{
  "model": "image classifier",
  "dataset": "simulated grey scan slices of phantoms with and without marks",
  "train_examples": 61250,
  "image_size": 24,
  "crop_scale_min": 0.8,
  "horizontal_flip": false,
  "targets": ["part", "finding", "side"],
  "num_classes": [4, 6, 2],
  "arch": "resnet_bottleneck",
  "norm": "batchnorm",
  "activation": "relu",
  "channel_attention": "se",
  "depths": [3, 3, 3],
  "kernel_size": 3,
  "stem": "deep",
  "avg_pool_shortcut": false,
  "dropout": 0.1,
  "widths": [192, 384, 768],
  "mixing": "mixup",
  "label_smoothing": 0.2,
  "loss": "cross_entropy",
  "head_dropout": 0.1,
  "init": "torch_default",
  "residual_init": "zero_last",
  "optimizer": "normuon",
  "muon_scale": "match_rms_adamw",
  "lr": 0.0036,
  "momentum": 0.98,
  "nesterov": true,
  "orthogonalizer": "newton_schulz_5",
  "adamw_lr_other_params": 0.0024,
  "ema_decay": 0.995,
  "magnitude_pruning": 0.3,
  "steps": 7700,
  "batch_size": 64,
  "epochs": 8.0,
  "lr_schedule": "wsd",
  "decay_fraction": 0.2,
  "final_lr_fraction": 0.1,
  "warmup_steps": 1540,
  "weight_decay": 0.1,
  "adamw_weight_decay_other_params": 0.05
}
Rows from block 3 of a small image classifier, named by matrix and row number. Rows with one number belong to one channel. Each number is 500 + 50 x the weight over its row's rms, rounded and kept within 0 to 999. All counts start at 0. Numbers have three digits each.
After each channel's rows are labels from the 100 images, of 14976, where the channel reaches its highest value: "lies over" is the class under the peak. Only what is clearly more common there than usual is listed. The data: simulated grey scan slices of phantoms with and without marks.
# convs1: 3x3 conv, stride 2 (model.blocks.3.convs.1.weight, 96x96x3x3, each kernel summed), inputs 0-95
# convs2: expand pointwise conv (model.blocks.3.convs.2.weight, 384x96x1x1, transposed), outputs 0-127

convs1.25:456528499463507571539515457475540480518475422530495504514528474496468392587449550496470454485568503459481461533558651489527438503452432510486496619495515472537488535524547489511474411483490501450535351472551491563491422493444498484520470479494683484548463473556489484415465517539512600456
convs2.25:591535351579476500500431500495500500507387500511389507436500462456397500504606565413500500447568504629502500465500500421543500492348500500385531485507500500522500493560519500553557507382499504401543500505611532500500562497500500392500561426460500438500507516437500500500477541500500526496554500485507639500439576421500547500473495509500498500496459500401606498364431508480500582511512
lies over: soft tissue

convs1.44:421488511531549452527492506489522462503538561446447478514540357496495414482378559497493546603528398490504455552493476481468448473429503533491463516477523560465513493547465574538535400516544539541521472513487487529433508546450633408444488527481447483562448473509456565463651491491471488423
convs2.44:566500509522500476454519430559457487523472536523460506381500448466500545543500500500500471500511566459555500485419467519455475575460482474500428500455520500449386543354589603540500517500623490490469564552500500500385500500500500586500542451515528500500548500480541534523520549479580500488383554525532500476450500500471446554620500500569500316500359500407567456536442500446500500388604
lies over: soft tissue

convs1.9:473552501579511577489407469576538570496617500482486487535485451512591440525553511472513484454503395440490458490559447533581394462501443471447569517503464535570478523530555535487494487457567437535411488479438478525493475507490422478560547491500539507626384554478469587412578489512506509477
convs2.9:500473510557405500524404476560545500500565500464500500602500504474409500500500588585498420522500578500449561460500604500515473427472504546472500554498592448482571483423500501515469595476537500500500648497446581500500500444589500500500513511500406487500497453496399494475594520517391474437586485500496498460500421528500471537500412440571526500506577513500475513417373554541475460464500
lies over: lung or cavity

convs1.47:531484513464526415514545512466518603431418463373465504507515529446527449466472524471512514571550611586541481476537491543490538499464511504547507443494500522515391497433488536490500643519473501503455412517502544531439533535486470662422488483476439556499534504479443457491562493571454578414
convs2.47:406500475521525430500500442471544500519500534612500518366500500475500449500493332538487590420493478415454453445500515544490497576454443407474444540520486399471500448500500511500502500483500465530534500383500542500500540500604499398499405500531487414477500485500539663500549477367680500458500581531500500584549550342356500500500542468515528500624624461383385500467427429499464500500500
lies over: bone

convs1.19:475449541441547502448419473409445499521529475510435452536533584563503492386560495532504443505398491528552432530498455438444429449500494560497601551482522461507507484491493607453429521494577514536483511581492399479609478504536511546465446493503495568428480431423460591516604501500459504458
convs2.19:500515405472478495460500665453393500423511592541500490506556331424469619436500443431471385474500500354500396470500583592500493435500576537461378500500503470550500500500500500500500598500541486500563474479500495394621533522461488543604500471510521500514500504508486512500552445500488334500500500446500433500530500462525465452500501500412473535557500432475484474500518500499547557456562
lies over: organ

convs1.94:547551484576472550541525495542528407479520524424526499450524581579519484476581466475577522388414504489420503536484520561582490500501431466507527511519480463652460478441554545409512485549418456537383617513559490531557434481488455460484573482509502486497523591532534577502501506523493453508
convs2.94:500500567519500500614525465456569526449460500500525474500513507536473500500500494466500419560500500500412613567607476533568500526500585504518527500467500515500310509502500456535546535548588500474470527382500500443471500500530505500500506553500591604500478561500410462500500435465548500451421500500456515500460545500500571454480652409549500492500488426500531500500609545640500468439500
lies over: lung or cavity

convs1.6:426512463463513493541523533393429536495425456556464515518504495517493576570502569474527477465480492494494571491484470513403580533526675545504471517487510427449482549660540444489585568562449492474558547496540506484497495514418477613434495509523509514471453545544554536434422512521557534526
convs2.6:537500500500510494562500459475500505500491467630500630473395386485505460500569500425500528545493546500560500568436500500500500500356500540605423500543500500537464500616601500498565485478500541498500500500505537534500500441500529416500535475500464500500570541500500581631459454500526426570526511500436500430500410464481500446500500489473500478600438471518492500500428567500471377510523
lies over: organ

convs1.77:370469470440480446507483526539460548528610429468424490577537438454498606547558440521484500446397516509456516491509502467464499483557649608507467388508498500593462493552485451538589445458470513512460516452411445493459511495489503558555459508491504519498536546457437466421493505531447512549
convs2.77:500500500500500500527500500592467437500434500500511494426500537500514453500461481449436429521484484423500500442520495500500500426500500500500514478475578571490501415553500410497472500482512474500500403514490500584547500457517574500500500449500498488437500550491582512500459536483500581518549500463500496500524535500375388500562447453500484472478500458600396432500623488477631508475500
lies over: organ

convs1.48:442445482523516542488453547492425524516379531458490568509522546446476541566542463493407497491498512508485552483552498471472469471432630480459564521484498470467300480497554481565538525544550495523513545501507527558451519523505548548526550418487533538407564368547484468493599505495518500588
convs2.48:410488500456550500624500500440456500503393430500511543417491500550524557521404596525480548482500491515536508500535500538500500448500500665570554498587585396525586477500500449550516423500536500500502482500519589500500479500455370602463548604500479462513500521482500485599499500550500503643500447558500504523489483506500628563525500500500513435580500535498514485435553462593500500583511
lies over: mark

convs1.14:545531492552474447506544482435571413505399520406438515488526528450486444459514459498531514435614431494572514484477505474449527478597470469520573623530490457396524467530552479478500539507479472521465453557479558503476448573449538439494532539480442482370453593513492595572566468479471556461
convs2.14:532512500447464522459595416478404482504461500533500598618513567500506580470517458500500500497500433566525449457500522577500528459481610500557400539458500500580500517421519500500465467603393500500507297500500411500452500424535551433487482519500572463580499490500431518482507479500500500543454500500631414537488468500577500584500572497544546400552500412600414500485465512449435437456500
lies over: organ

convs1.38:462474497588526528492490470528496692511545460413397526538517475509550510477473444499546433634451458448491557510566520534573513481469479437486470555476480482536463489484416537493575443492493380509480540597484525418433493496463502463432550475523449542570488529523541512593441488507422496495
convs2.38:538500459521559475500500448508485425500446447551499500525459435500436416528590538529604606500500500445444485542565500500565537505533445500522625494571500438500500357500623442453585460500515462563562567500485500500500500447451574500469500476500574416441518537443500388563477500463558586512441451500545500500398526518541500490481401568523618500389562614468500500523500389516411425523500
lies over: lung or cavity

convs1.83:535513519438508508473540510614510480507541503499453516442492468361508427499598532499511544566529560401452528477426506518443528494495461471547516502484529545610448510456531628483466493583548450451510405441492503516434515500455445471415382539460528503428481426564571489458448521453447560501
convs2.83:534500553444500500552500456538513533500500539500456500589388500485554500490542475452519500516500478500500481500500600500524508517500490511500559500421456598500537472512391528454603491560500516500477508500500500440500500500500472500421561500500644478468503500524517452446500500405500551500467572493500581529523431595442538500498461540535444632415392500500500500508495426637500626498500
lies over: organ